Rows from block 2 of the encoder, named by matrix and row number. Rows with one number belong to one neuron. Each number is 128 + 24 x the weight over its row's rms, rounded and kept within 0 to 255. All counts start at 0.
# fc1: MLP up (encoder.blocks.2.mlp.fc1.weight, 1152x192), inputs 0-95
# fc2: MLP down (encoder.blocks.2.mlp.fc2.weight, 192x1152, transposed), outputs 0-95
fc1.823 [121 147 119 109 138 135 171 163 102 147 113 146 121  79 137 142 161 136  96 121 123 117 181  89 113 153 142  97 140 110 173 159 135 149 125 103 130 143 109  89 116 113 148 107 112 136 124 130 122  99 137 155 120 166 125 114  93  91  91 159 157 127 104 114 172 164 138 135 120 156 135 131  96 113 140 112 136 105  85 147 159 136 160 109 136 125 111  98 131  94 140 134 105 112 168  95]
fc2.823 [122 146 106 133 167 116 115 116 139 121 114 119 120 138  97 117 132 122 151 124 154 177  75 147 179  72  99 168 132 148 129 129 136 144  95 103 114 148 149 186 133 151 110 132 121 133  94 117 143 132 129 127 111 116  93 170 151 132 130 120  70 172 136  96  99 158 146 117 139 121 126 112 166 164 116 128 122 120 164 137  50 115 104 100 125  78 148 155 119 158 109 123 147 130  91 140]
fc1.824 [ 95 137  88  95 139 158 151 183 113 139 102 133 104 113 128 144 125 113 110 125  99 109 141 121 105  87 133 153 126 158 124 159 117 132 178 159  86 124  82 127 114 141 145 142 137 117 152 174 170 130 155 126 118  95 143 136 119 122  93 152 117 144 138  78 118 138 152 141 124 101 154 129  92 120 163 136 172  74 135 118 139 103 113 108  95 109  98  92 133  73 131 113 106 116 118  94]
fc2.824 [133 128 121 112 179 151  99 130 130 152 153 124 124 129 151 133 192 126 139 120  99 126 147  94 134  83 119 127  97 125 130 117 118 100 157 114 124 165 130 142 129  67 120 137 129 132  86 123 129 111 143  89 131 158 155 127 119 105 115 134 119 174 101 132 109  74 133 141 134 138 128 100 155 146  99 138 140  63 146 113 104 118 111 101  97  90  87  96 124 147 133  96 104 167  56 104]
fc1.825 [107 106 146 132  97 121 127 178 148  78 108 131 157 107  98 132  86 160 129 101 171 152 155 113 158  98 133 145 141 147 151 162 106 133 113 131 104 115 105 172 128 130 164 165 133 157 123 160  95 114 125 146 119 141 131 151 127 130 136 155 115 150 123 108 127 134 112 117 161 148 121  83  96 126 116 168 131 154 134 141  85 187 118  95 113 118 129 126 115  95  73 153  83 128 149 128]
fc2.825 [165  95 110 103 114  80  78  96 135 124  94 109 105  97 115 135 109 108 141 143 114  84 154  81 135 122 114 131 112 168 135  90 154 120  95 141 120 125 154 104 126 117  97 107 159 144 114 142 157 147 131 136 147  98 108 165 111 110 120 107 149 153 127 175 107  85 138 126 119 129 147 165 110 124 177 125 135  88 113 142 176 100 120 136 131 135 101 196 112 148 189 124 133 118 101 116]
fc1.826 [ 96 116 124 151 175 123 143 125 120 139 138  91  84 116 148 154 135 127 138  93 133 131 142 136  98 162 102 155 111 134 118 119 103 148 135  97 161 119 174 130 104 141 114  91 156 136 124 117 125 114 154  88 121 141 155 166 105 149 123 149 164 173 116 143 121 124 175  74 108 127 146 155 122 147 147 156 160  90  93 112 141 100 146 159 119 126 144 100 124 146 169 126 128 127  92  84]
fc2.826 [136 141 121 128 126 133 146 143 120 138 134 128 133 108 103 159 102 137  50 126 116 103 147 102  87  58 130 100 102 191 133 120 132 133 150 110 110 160 155 123 136 125 168 108 110 138 102 131 139 107 142 138 130 118 125 107  96 123 108 162 130 150 122 126 108 121 109 122 130 151 121 151 142 155 124 111 164  98  62  98 130 126 119 112 115  93 111  10 118 190 162 139 113 133 114 142]
fc1.827 [104 123  94 138 126 143 158 117 148 110 136 139 119 124  88 182 168 104 100 137  98 122 120 148 102  84  90 115 155 104 164 138 105 158 118 115  98 126 113  86 111 136 127 110 120 129 138 153 163 116  83 116  95 153 155 138 143 129  72 116 102 133 128  73 150 181 175 143 104 121 156 138  94 131 161 139 112  95 106 157 147 119 110 102 164 133 161 133  77 121  87 146 142 168 126  99]
fc2.827 [143 124 121 117 125 126 137 130 179 134 131 100 119 131 124  85 118  98 179  83 157 108  77 142  76 111 103 122  96 182  93 136 103 174 111 104 168 137 155 134 130 120 145 118 133 137 132 132 147 148 182 153 153 119 137 130 143 120 151 142 126 130 128 159 159  99 108 123 115 144 122 119  91 123 156 154 130 141 146 150 140 135 136 137 124 113 133   2  96 152 122 110 136 145 100 129]
fc1.828 [169 115 152 146 120 110 105 115 138  86  99 133 106 101 101 137 110  87 144 122 179 118 132 109 141 115 118 126 185 165 178  80 161 112 148 154 105  71 126 117 122 114 153 160 122 139 115 143 115 110 138  96 130 128 154 176 112 124 123 172 186 148 134 130 163 154 138 122 150 127 120 156 127 116 130 144 140 119 108 158  81 176 141  91 133 148 132 108 134 124 129 150 139 146 164 137]
fc2.828 [ 65 143 146 149 133 135 165 170 143 138 133 139 158 128 132 143 112 165 105  84 125 130  94 173 125  87 104 107 106 177 103 129 145 118 126 129 141 149 157 126 111 135 154 125 152 124 128 146 155 121 127 145 117  98 145  86 111 129 127 133 115  99 139 116 139 155 105 175 134  80 139 154 114 166 152 111 117 122  95 144  90 119 116  99  81  73 152 161 110 119 121 141 100  76 110 129]
fc1.829 [118 119 119 130 129 116 146 145 121 150 133 110  85 156 103 142 130 124 111 118 168 164 105 130  93 163 168  96  90 138 148 104 119 107 134 119 142 151 114 161 164 103 175 152 152  85 170 151 132 148 138 106 165 123 120 133  55 108 151 122 171 147 170 127 111  97 155 168 115 139 150 162 129 150 132 122 147 105 101 109 100 138 145 113 126 157 158  99 119  96 151 169  95 163 153 115]
fc2.829 [129 126 118 152 155  89 131 162 134 121 123 127 140  91 148 108 159 161 140 142 105 129 131 129 112 155 123 140 135 156 133 120 151 158 121 126 136 146 153 115 132 133 121 105 176  84 133 135 138 150 157 144 125 157 116 132 117 110 154  91 164 124 118 174 133 131  98 153 104  92  82 146 117 161 140 147 163 174 161 110 147 124  94 100 128 119  93 255 143 131 114 145 127  97 116  94]
fc1.830 [131 135 102 125  81 105 170 126 152 119 157 140 120 160  96 151 111 127 103 131 135 132 163 138  63 141 125 121 112 170 109 175 136 122 122 122  93 100 168 145 102 117 142 100 146 135 108 110 138 125  95 172 122 138 134 130 141 125 137 154 140 120  96  72 106 168 170 120 118 107 114 118 136 142 145 117 142 124  78 113 104 108 148  92 163 124 111 132 129 115 124 135 146 133 116 155]
fc2.830 [167 136 110  99 121 115 134 112 113 124 149 104 113 177  83 107 105  83 125 143  95 106 133 120  93  81 123 143 108 112 140 139  89 122 130 140 124 138  94 149 132 143 164 127  99 155 118 108 129 129 147 143 170 156 113  88 143 154 126 128 100 131 115  98 106 142 105 114 155 117 145 108 110 163 120 118 104 127 100 133 118 136 152 148 149 116 131 204 111 150 130 103 134 179  93 137]
fc1.831 [125 141 147 130  89 155 160 129 139 133 107 105 189 123 118 110 144 159 111 148 135 135 105 141 172 117 128 125 154 114 171 152 156 101 109 101 138 152  97 147 125 120 107 121 124 105 112 133  89 123 131 110 128 132 133 122 156 167 128 144 128 149 160  84 164 125 139 104 142  92  88  94 172  99  82  93 176 164 117  80  71 150 136 108 156 108  97  95 120 130 119 166 163 187 106 150]
fc2.831 [125 126 130 150 151 140 116 140 129 132 131 124 119 119 122 126 134 117 147 127 123 119 121 124 138 137 136 139 130 136 126 122 119 129 132 126 111 124 121 125 132 129 130 128 118 123 146 138 107 120 164 125 127 133 126 141 105 128 135  95 116 113 129 131 127 125 131 140 141 126 113 133 119 143 111 119 138 149 109 118 116 121 137 114 131 123 125 255 130 124 142 112 148 121 132 101]
fc1.832 [152 163  90 169 173 131 155 172 148  95 148 126  93 110  96 125 127 153 123  96 112 173 135 126 119 118 125 100 134 109 136 165  98 111 105 156 117 105 156 159 112 117 151 151 139 192 137 165 137 142 119 151 105 111 121 141 141 127 171 136 127 152 145 120 117 173 132 122 112 134 135  95  98 182 169 131 128 127 115 118 114 135 193  98 153 141 114 129 123 129 149 138 138 150 166 165]
fc2.832 [125 121 140 120  98 107 153 130 136 101 142 109 147 171 124 110 123 105 151 137 111 145 115 173 139 128 153 137 135  60 140 153 123 132 188 150 136 131  77 158 138 141 145 155 120 124 152 121  66 138  97 125 162 140 125 115 137 167 114  98 134  82  97 119 148 149 103 135 155 145 116 109 135 100 128 128  88 132 132 144 114 120 145 125 135 155 145 222 149  97  71 125 130 152 111 133]
fc1.833 [156 149 127  96 151 110 111 161 130 158 106 147 139 109 130 135 109 132  78 154  98 120 129 130 169 137 148 128 100 109 120 158 137 128  89 150 151  99 106 111  97 158 154 135 139  93 114 163 111  97  93  72 111  90 158 175  98 149  90 117 161 101 136 132 102 112 181 130 137 140 152 150 140 132 167 154 111 131 168 121 145 147 114 128 152 138 135  87 124  92 183 104 110 143 147 147]
fc2.833 [123 130 147 138 179 122  63 150 123 155 123 128 132 105 134  77 167 166 121 135 125  91 145  98 196 124 138 151 153 101 117 129 120 129 122 143 108 106 119 128 131 112 109 141 156 124 128 134 149 143 163 113 141 137 142 129 165 113 132 118  94 100 113 199 141  87 126 158 143 129 120 134 181 120  97 143 117 138 169 121 112 110  76 117 136 114  90   2 116 125 121 114 140 120 106 110]
fc1.834 [152 131 110 154 114 103 118 148  81 107 101 123 144 115  97 149  97  92 135 112 136 101 131  98 107 166 164 148 116 162 123  98 126 151  97 108 127  89 106 115 149 133 108  97 158 123 128 120 125 146 128 170 144 112 106 141  69  99 129 143 179  97 137 140 120 115 158 158  94  89 158 152 111 126 125 106 160  86  98 151 165 117 121 149 104 166 140  92 126 109 124 147 106 131 104 101]
fc2.834 [126 132 116 174 203 101 113 146 141 130 113 118 113  75 130 107 149 127 158 136 138 127 131 115 163 119 126 137 138 168 128 134 131 172  87 139 110 129 140 135 114 164 111 105 103 149 119 132 153 139 145 128 120 111 123 109 129 128 118 109 140 106 126 148 147 122 159 166 136 106 103 156 180 165 125 110 124 144 152  89  96 116 108 102 133 113 103 239 117 161 155 126 115 105  95 116]
fc1.835 [104 116 126 170 104 132 138 124 147 139  98 102 124 133 113 168 130 157  99 154 134 141 156 102 133 125 154 121 149 153 124 164 148 117 146 117  81  92 100 120 107 122 185 162 138 159  87 113 123 132  81 140 108 146  96 152 107 148  74 149 106 104 126  77 141 169 146 156 148 116 138 122  87 148 152 101 142 111 128 127  99 141 134 110  91  95 167 115 117 135 121 148 137 141 177 133]
fc2.835 [145 126 149  94 128  91  54  78 115 140 127 111 117 102 118  66 138 105 137 124 142 114 122 140 117 106 120 110  85 131  80  98 123 130  92 144 140 141 120 135 112 134 106 138 126 138  91  96 154 146 143 133 151 117  66 113 161 164 123 118 110 115 145  92 128 104 113 146 134 167 124 117 117 133 118 118 130 115 143 137 125 116 129 135 126 125 166 255 112 185 136 148 134 119 130 172]
fc1.836 [137 151 102 128 127 160 165 179 106 132 135 105  86 146 109 157  93 112  98 112 162 115 137 122 129 131 157 118 159  78 153 141 118 101 139 157  98 145 130 114 152 146 128 154 106 137 136 105 121  95  78 170 144 111 127  87 136 164 133 111 144 153 117 120 113 147 187 146 128 115 151 163 122 100 103 106  93 129 150 132 127 152 102 155  73 138 106  91 161  95 138 133 137 102 146 179]
fc2.836 [130 137 123  93 153 164  93  99 116 172 142 125 144  69 174 117 121 118 150 119  94 122 108 122  76 114 115 105 116  95  90 104 113  96 157 123 133 150 134 130 124  94 116 123 125 140 105 115  90  86 130 115 144 116 159 126 140 151 113 125 157 107 133 137 114  95 115 149 115 191 117 109 118 124  97 141 112  93 151 117  96 115 142 113  95 120 111 205 131 171 122 112 141 133 110 131]
fc1.837 [170 184 142 138 137 106 124 128 143 156 134 126  98 166 118 104  94 148 140 123 120 160 147 130  91 149  91 103 151 109 111 142 103 147 141 160 121 150  69 108 131 118 105 101 145 196 131 107 137 137 137 114 135 120 126 150 145 119 111 107 104 138 135 127 156 154 103 121 155 121 124  87  93 143 136 137 109  93  94 139 121 153 175  98 104  90 132  92 106 139 127 105 149 148 150  88]
fc2.837 [144 137 136 161 138 125 106  96 125 155 121 128  87 149 173  81 115 192 188 142 140 117 109 158 165 173 145  91 130 124 130 134 111 144 130 112 145  96  90 104 125 144 149  92 159 151 147 134 147 131 186  91 125 148 141 119 114 110 152  89  92 104 133 152 155 113 119 169 172 116  98 144 119  95 118 113 112 113 155 120  96 146  96 110 105  93 131 199 138 135 109 132 129 105 161  98]
fc1.838 [113 124 133 151 128 122 169 142 136  76 123 127 130 118 115 169 153 116 172 128 133 152 128 156 113 109 149 154 174 112 148 113 160 114 166 123 145  87 168 160 139 105 121 183 120 122 116 167  91 147  85 169 128 148 154 130 100 162 124 144 165 150 146 108 139 108 108 118 119  89 136 118 144  99 142 110 102 111 124 128 153 160 179 141 139 112 125  98 101 121 128 107 109  99 105 112]
fc2.838 [150 121 125 134 111 123 100 116 146  87  89 123 149 106 149 108  97 107  97 133 158 120 159  97 141 158 165 168 125 141  93 136 129 126 103 120 151 115 173 154 114 126 163 110 124  88 116 149 144 155 157 154 132 116 136 110 130 150 152 136 127 156 148 178 115  87 115 128 120 118 152 161 177 122 123 158 126 171 199 121 142 117 118 141 160  97 115  65 115 156 136 134 139  73 127 176]
fc1.839 [148 155  93 127 110 166 117 134 121 165 134 129 125 102 121 142 141  89  75 155 147 107 107  95 150  96 101 114 111 134 126 106  92 122  96 121 131 156  93  97 106  85 127 124 130 101 134 113 119  86  95  98 143 144 124 141  72 125 116 144 149 141 122 135 108 157 157  93  73 119 137 147  90 121 125 175 127 141 156 175 175 101 114 163  91 142 125  86 103  98 129 148 139 117 141 109]
fc2.839 [142 146 120 136 172 114 134 157 122 116 120 106 146 108 119  76 151 127  78 130 103 117 110 109 152 129 164 130 107 111 129 147  88 163 123 141  99 161  99 127 125 130 127 159 150  54 151 122 123 135 171  87 122 170 134 125  95 120 118  99 107 143 100 165 119 121 118 123 150 128 156 116 154 159 125 141 131 155 188 102 120 115  91 131 149 156 101  70 141 109  92 130 131 156 127 105]
fc1.840 [162 153 154 145 129  93 155 155 155 107  97 157  75 168 119 168 121 127 111  96 131 130 167 125 107  96 114 102 140 113 135 171 153 125 128 174  76 130 115 141 109 147 139 138 114 173 149 139 148 109 139 145 138 108 147 114 125  88  94 107  93 150 118 118 113 134 114 116 159 102 124 141 149 110 146 153 134 144 147 149 148 152 141 101 158 129  85 130 137 123 107 172  72 104 156 125]
fc2.840 [173  79 105  92 120  72  83 103 119  80 111 128 132 135 116 121 152 156 136 142  98 118 166 149 121 136 131 129 132  98 114 102 158 123 144 151 143 126 148 126 120 146 125 132 168 110 137 135 145 166 135 142 146 148 103 130 132 136 134  91 112 143 101 182 117 123  98 123 120 110 105 121 134 115 118 107 119 116 135 130 147 141 154 126 159 151  96 255 144 119  95 126 145 139 131 111]
fc1.841 [118 137 123 142 106 142 171 132 142 101 118 148 173 167  96 106  94 136 101 101 151 155 116 162 183 101 134 161 149 144 130 128 174 108 124 149  91  82 159 190 124 143 152 197 146  94 117 138  97 134  94 154 133 104 115 169 105 124 158 122 141 104 141 116 124 137 140  89 131 121 160 110 136 155 156 197  96 137 161 124 109 120  97 118 137 119 116 133 130 109  88 144 107 107 146 184]
fc2.841 [159 124 143 119 117 122 151 155 126  93 149 145 131  95 135 155 137  91 116 136  87  86 194 112  54 101 163 118 113 114 139 142 107 131 190 108 136 145  87 104 107 132 124  98 103 150 159 152 107  99 145 139 125 148 128  82 106 130  95 122 131 119 109 141 117 141  89 143 123 148  92 167 141 142 140 111 158 127  81  94 162 140 164 128 125 118  74 134 111 132 162 112 100 137 112 131]
fc1.842 [ 86 151 131 127 123  81 166 159  89 114 141 137 149 137  86 139 139 104 107 118 130 101 114 145 119 113 144 139 111 115 114 153 116 142 148 158  84 160 122 139 149 139 174 126  92 184 165 154 129 157  92 128 152 106 137 123 119 138 140 140  92 124  98 131 118 180 161 121 135  98 100 115 104 166 141  96 124 113 141 160 102 167 110 139 135 143 166 134 137 109 137  95 129 147 166 115]
fc2.842 [133 111 139 142  97 104 111  82 139 142 135 122 134 130 141  85 111 119 135 135 120  99 107 143 137 155 139 115  97 111 105 127 127 131 107 125 144 136 133 128 119 129 103 122 151 115 124 126 109 127 130 134 125 122 122 123 135 172 127  86 133  76 130 143 123  83 118 150 130 150 112 136 128 113 127 131 116 135 147 123 164 119 125 141 124 148 118 255 119 139 136 128 122 159 122 137]
fc1.843 [129 121 104 181  88 144 156  97 140  94 133  94 142 143 142 154 106 123  91 162 136 142  97 145 105 153 134  81 147 134 160 158 126 119 140 118 102 124 166 158 124 146  97  96 149  98 115  98 131  89 125 175 137 137 113 110 158 150 107 141 117 125 127 155  95 109 131 163  79  61  97 125 121 133 156 121  91 118 127 150 138 105 139 101 146 130 129 139 102 137 176 167 145 121 118 115]
fc2.843 [152 118 103 138  70 122 170 122 124 141 132 126  96 177 135 145  62 142 111 148 144 113 126 121 114 151 142 104 139 104 129 148 120 125 160 126 130 144 160 130 113 146 139 113 125 138 158 140 133 100 123 158 105 131 124 107  88 163 137  78 114  86 124 112  92 152 109 152 131  54 114 141 142 107 117 113  99 162 138 116 172 115 149 184 112 140 150 149 115 144 170 130 136 136 123 141]
fc1.844 [144 140 118 133  69 143 156 124  96 145 114 124 162 141 167 145 149 140 177 111 157 159 131 107 134 114 140 154 157 145 155 155 143 151 134 117 106 110 162 142 140 106  91 173  82 147 105 108 128 133 133 110  94 139 158 105 159 119 147  85 161 103 159 104 121 106 123 124 127  86 129 143 132  86 157 181 162 154 114 104 137 145 115 154 108 138 106 115 144 124 132 100 127 125 148 159]
fc2.844 [138 126 140 154 132 132 145 126 103 123 172 126 142 161 131  94 110 147 119 106 110 153 109 127 104 130 135 127 104 167 140 140 134 115 126 134 119 156 105 116 134  93 169 109 136 130 116 120 105 117 141 137 168 137 126  92 114 130 131 161 126 127 105 178 137 137 114 130 184  93 132 157 110 170 144 158 124 156 132 129 108 125 103 124 121 128 107 255 129 130 134 121 138 123 123 142]
fc1.845 [121 126 136 122 102 138 152 101 135 135 138 147 153 137 103 147 127  96 167 125 136 158 133 109 147 126 144 170 151  91 154 148 135 112 103 114 120  79 160 159 118 127 143 177  97 151 127 170 134 149  56 157 163 157 166 138 146 133 127 108 109 142 102 100 112 125 157 127 121  96 166 136  95 109 134 204  95 141 155 140 146 120 119 128 164 145 105 117 133 144  87 115 103 142 120 153]
fc2.845 [135 123 120 106 125 121  96  99 152  97 117 151 117  88  96 156 117  94  82 115 142 135 156 136 119  91 121 140 129 127 100 104 140 116 127 114 142 138 163 140 102 126 138 129 128 132 117 164 154 127 126 159 114  95 122 118 160 141 126 138 132 187 146 136 105 116  93 131 119 146 124 158 170 163 150  75 129 134 120  94 120 104 179 146 157 109 104  76 111 170 114 136 110 133 101 179]
fc1.846 [119 128 121 117  64 107 105 120 148 103 152 106 134 132 150  93 138 118 184 139 127  93 147 137 180 144 104 155 179 176 115 125 129 103  86 133 140 139  91 142 132 108 125 159  99 182 144 127 116 159 136 136 132 108  98 169 169 163 162 118 148 101 139 104 134 120 122 134 125 119 111 119  92  90 126 135 163 145 133 141 153 107 121 120 137  92 126 110 156 112 159 165 152  78 120 188]
fc2.846 [127 116 143 144 165 106 125 135 132 112 150 118 144 138  76 123  97 138  75 122 138 133 118 109 127  86 146 142 100 169 152 123 155 128 145 121 140 131 124 159 119 114 142 123 163 100  98 130 141 160 116 124 142 121  93 105 120 123 125 190 104 139 111 152 138 150 150 121 194 146 150 149 157 200 135 147 137 129 109 118  63 104  84 107 165 125 106 194 116 146 111 144 127 169 101 107]
fc1.847 [107 169  87 108 175 154 165 155 128 148 160 113 139 153 143 125 117 146 146 121 146 112 113 137 107 123 117  79 151 145 114 153 114 139 119 122 133 128 159 114 134  98 143 130 134 154 135 106 138 151 158  98  92 141 139  94 122 147 149 157 200 119 112 126 146 158 141 148  95  86  95 115 100 164 151 102  62 102  74 117 138 142 166 146 136 128 117  90 114 135 107 114 143 126 144 103]
fc2.847 [136 136 101  97 170 151  63  74 125 134 121 122  93 124 136 123  97 114 157 133 132 131 134  84 160 141 130 121 104 135  90 118 120 107 129 152  78 136 121 108 135 126 111 110  75 120 136 131 112 129 104 132 171  85 121 132 134 168 135 109 184 129 118 140 139 118 171 129 154 165 165 152 140 155 119  90 151 121 105  98 185  79 115 139 129 172 133 130 125 135 147 138 139 155 132 128]
fc1.848 [141 100 124 123  67 150 118 127 150 143 158 125 162 169 133 130 123 136  98 110 167 121 128 100 150 120 165 138 156 153 177 149 131 104 137 116 100 143 102 106 134 153 103 126  98 139 144 111 161 127  77 139 108 146 151 160 119 152 137 101 172 175 134 114 132 153 108 109  93  97 135 116 104 133 138 151 158 150 115 135 102 157  79 139 116 126 120 138 166 122 152 124 107 114 111 165]
fc2.848 [127 129 129 135 164 152 123 133 117 138 137 128 129 136 143 135 140 131 155 117 112 136 115 145 106 142 123 149 127 117 109 115 131 111 136 133 128 137 140 130 141 116 146 112 161 132 136 124  97 110 160 127 128 136 136 133 140 125 141 120 122 131 119 139 121 127 117 139 145 137 128 134 110 153 105 140 112 137 137 126  97 127 147 114 117 116 130 255 141 127 120 116 136 113 123 112]
fc1.849 [132 140 135 124  96 110 150 119 108 118 153 142 112  94 134 121  96 144 109 128  93 179 173 149 130 132  96 127 169 141 142 141 161  80 167 103 154 122 152 171 106 107 155 105 117 141 164 169 170 135 105 133 126 153 131 116 100 120 110 143 156 134 126 133 101 110 153 132 130 129  98 102 143 156 139 157 165 105 138 130 127 164 132 164  99 132 127  60 165 131 126 157 117 137 148  98]
fc2.849 [140 146 130 118 147 146  70 127 115 154 136 123 126 127 146 121 143 147 127 128 106 122 133 112 105 136 112 111 105 107  97 120 100 117 128 122 133 130 109 110 135 138 138 137 135 108 108 122 116 127 149 134 139 139 129 132 118 126 150 119 125 139 149 133 119 100  99 140 125 140 114 110 119 144 108 146 115 143 109 128 161 122 139 119 116 146 137   0 146 121 158 140 174 137 121 105]
fc1.850 [101 160 155 107 128 164 156 172 139 116 133 128 142 136 108 162  79 105 108 136 166 111 126 123 118 115 116 134 156 160 131 131 145 154 159 138 102 109  93 136  95  76 148 139 149 135 149 126 146 129  67 147 152 116 168 131 157 121 126 169 109 119 107  99 154 147 147 120 132  89 147 126 124 167 142 139 119 168 102 122 139 146 120  93 143  93 124 143 107 132 105 148 119 142 148 130]
fc2.850 [130 134 141 111 166 138  94 115 130 104 118 135 137  96 170 145 157  74 156 130 112 114 129 130 145 145 122 132 126 139  96 144  96 142 107 126 155 157 146 113 130 126 116 109 151 122 136 141 156 127 201 123 100 150 150 106 125 114 124 121 124 134  98 163 123 100  90 152 141 144 119 140 136 156 123  98 121 143 157  83 132 115 159 138 112 115 107 248 115 161 137 114 105 118 128 106]
fc1.851 [151 114 107 147  69  96 133 102 111 124  87 112 130 117 127 135  98 119 104 148 165 166 176 134 153 136 117 111 132 151 152 123 132  70 160 153 108  93  92 120 100 147 169 119 116 164 157 122 135  97 122 122 106 136 140 139  89 124 134 130 101 170 122 118 106 137 169 127 122 110 168  94 129  81 163 129 118 148 128 140 139 144 117 153 112 150 102 150 149 135 135 170 114 153 161 144]
fc2.851 [156 105 131 123 130 134 102 125 104 132 118 125 145 127 155 123 134 115 154 114 100 144 147 129 109 151 122 136 127 127 104 114 123  89 134 137 135 152 148 112 143 122 123 112 159  83 118 131 109 113 154 147  99 136 127 138 133 148 140  99 120 135 119 167 109 123 123 128 123 110 122 148 121 132  90 157 126 152 161 111 155 146 141 136 144 127 113 255 131 131 129 120 114 106 110 137]
fc1.852 [162 111 151 142  84  98 144 154 140  81 139 165  80 124  78 148 118 162 116 152 163 137 188 120  96 115 115 109 159 145 108 163 125 113 161 164 123  91 106 139 128 145 115 117 160 116 154 138 138  96  78 141 135 143 148 134 101 118  83 133  99 163 131 124 121 171 112 124 150 149 118 124  95 163 124 136 136 133 106 111 119 147 101 125 162 108  86 132  91 131 138 138  93 102 148 136]
fc2.852 [184  78 116 106 150  93  78 139 145  89  91 120 144 106 111 135 164 134 164 142 106 123 162 130 120 134 114 143 154  98 126 130 135 131 146 149 140 115 156 127  98 139 120 150 158 116 125 128 133 143 146 140 139 135 123 125 131  96 113 114 131 143  85 186 137 111 108  97 111 113 114 114 142 116 100 138 114 122 154 142 141 167 159 122 177 123  76 247 121 123 114 124 135 108 108  95]
fc1.853 [144 114 125 143 119 101  99 152 140 148  83  90 146 139 125 146 138 100 151 120 135 100 117 102 158 150 125  80  96 150 134 136 116  90 169 167  97 147  80 112 129 147 114  83  94 155 108 159 119 124 135  94 149 138  90 152 163 159 110  99 129 128 128 142 157 138 143 132 153 136 117  91 157 134 146 111 145 108  91 139 179 106 104 168 129  78 117 103 144 129 167 119 149 166 133 126]
fc2.853 [180 115 116 159 116 118  98 123 147 153 142 125 134 154 120  92 118 111 123 139 130 133 128 143 138 186 134 129  96  93 111 141  75 135 144 128 137 131 134 154 107 130 125  95 128 140 126 141  77 132 109 153 152 174 132 112 160  88 148 144 114 103 108 154 152 105 164 144 152 151 153 127 118 129 134 134  76 148 173 141 122 120 115 122 139 140 112 148 131 165 112 151 122 110 147 158]
fc1.854 [114 118  94 115 164 150 153 165 154 121 116 138 154 149 128 119 167 142 169 131 155 143 138 167 104 134 127 113 152 132 104 138 125 149 102 152 126  98 119 111 111 104 100  94 118 172 131 126  96 140 108 115 125 117 156 152 151  91 158 147 173 144 115 108 141 104 144 147 101  82 136 142 125 141 124 146  64 149 126 164 122 159 142 132 103 122 149  91 153 139  89  91 145 136 125 162]
fc2.854 [140 104 160 129  88 119  86 122 146 158 124 119 135 114 167 153 178 119 141 131 115  99  94 125 131  89 118 125 137 158 132 109 140 147 129 104 156 147 129 117 128 142  98 122 188 160 141 106 171 137 157 158  92 140 119 120 130 113 126  97  79 122 132 135 133 112  55 151 116 147 116 126 137 127 105 105 151 111 133 111  93 117 123 124  81  89 126 101 147 191 128 127 157 128 128 111]
fc1.855 [136 147 111 113 145 139 142 144 111 101 138 164 116 126 144 161 140 110 144 101 139 155 153  92 165 114  87 170 157 183 160 140 136 143  88 152 104 129 129 104 138 136 111 112 114 149 158 103 182 126 126 176 113 105 119 158 110 102 130 165 162 150 133  72 153 129 183 139  83 113 155 110 131 149 147 115 123 105 132 127 128 114 138 125 146 171 139 139 147  93 159 140 133 106 165 144]
fc2.855 [115 106 134 136 149  96 116 135 144 116 125 108 125  88 116 152 106  61 185 140 129 129 139 147 135 108 134 128 153 121  95 112 119 128 113 158 134 105 124 149 134 129 136 121 136 199 145 123 114 125 132 159 142 125 119 101 154 134 126 138 104 100 115 116 132 110 103 158 130 163 105 147 128 157 147  87  73 132 106 118 130 114 180 115 120 146 135 255 126 163 109 128 115 136 139 107]
fc1.856 [155 126  89 157 106 113  98 159 110 100 149 118 127 146 148 136 142  87 105 163 152 153 158 124 110 134 102  95 179 129 127 147 117 103 168 130 122  82 163 129 142 101 100 138 139 122 141 169 134 111 135 130 115 110 142 171 105 140 117 105 121  96 105 153 132 122 136 106 155 145 157 157  82 127  99  96 112 146 138 130 138 136 122 109 172 135  95  84 126 108 110 117  96 166 127 107]
fc2.856 [ 96 163 155 111 137 187 147 165 116 154 158 156 108 157 118 145 131 107  85  88 134 102 109 141 126  90 112 106  95 128 112 125 102 131 127 121 118 127  91 100 104 137 137 122 127 139 142 111 160 111 128 144 137 114 131 102 124 115 109 146 126  94 159  80 148 154 141 154 143 129 195 130  89 172 140 106  94 112  78 169 120 124 128 133  88 138 161  48 112 103 128 111 143 126 140 125]
fc1.857 [152 142 130 132  41 108 116 110 125 131  93 103 145 129 140  90 138 137 141 145 167 149 105 123 146  92  87 127 185 159 124 168 104 125 132 104 134 108  88 165 107 105 124 170 108 137 142 129  96 143 148 112 163 157 144 149 155 121 172  92 120 103 122 144 149 122  84  91 101  82 100 151 130 110 115 146 152 177 152 159 113 113 103 151 148  92 161 114 138 147 119 108 132 117 154 162]
fc2.857 [135 177 125 102 180 127 109 141 143 148 129 110 112  93  91 109  77 139  79  86 153 123 109 109 140  93 111 123 117 203 120 126 137 142 122 121  90 149 141 168 121 127 165 111 119 116 120 139 172 122 151 108 109  86 113 125  68 170 155 130 134 153 143 131 134 152 164 114 136 133 132 144 151 147 125 144 173 135 126  84 137 103  90 112 136 107 147 106 109 115 183 160 122 128 137 101]
fc1.858 [130 135 107 104 135 135 161 145  97 121 135 112 143 127 163 126 121 118 147 124 128 123 103 135 122 129 123 126 119 162 162 185 141 104 118 169 102 144 105 106  94  83 112 133 140 159 123 151 126 139  97 132 150 111 168 111 160  93 118 113 111 107  70 143 148 110 128 143 122 144 163 130 101 141 162 130  71 113 108 130 161 173 128 116  84 113 110  85  98 136 154 113 111 141 145 101]
fc2.858 [156 134 149 132 118 165 145 162 147 137 146 103 121 173 127 123 143  77 105 114 136  97 142 106 146  84 109 111 125 160 136 113 105 124 146 130  95 114 110 115 110  91 135 164 102 152 134 110 127 128 114 172 156 108 108 109 155 126 140 102 119 134 141 111 130 119 133 139 152 144 161 121  95 184 104 118  85 150  94 148 154 139 109 127 136 128 135   0 134 157 113 121 148 161 130 143]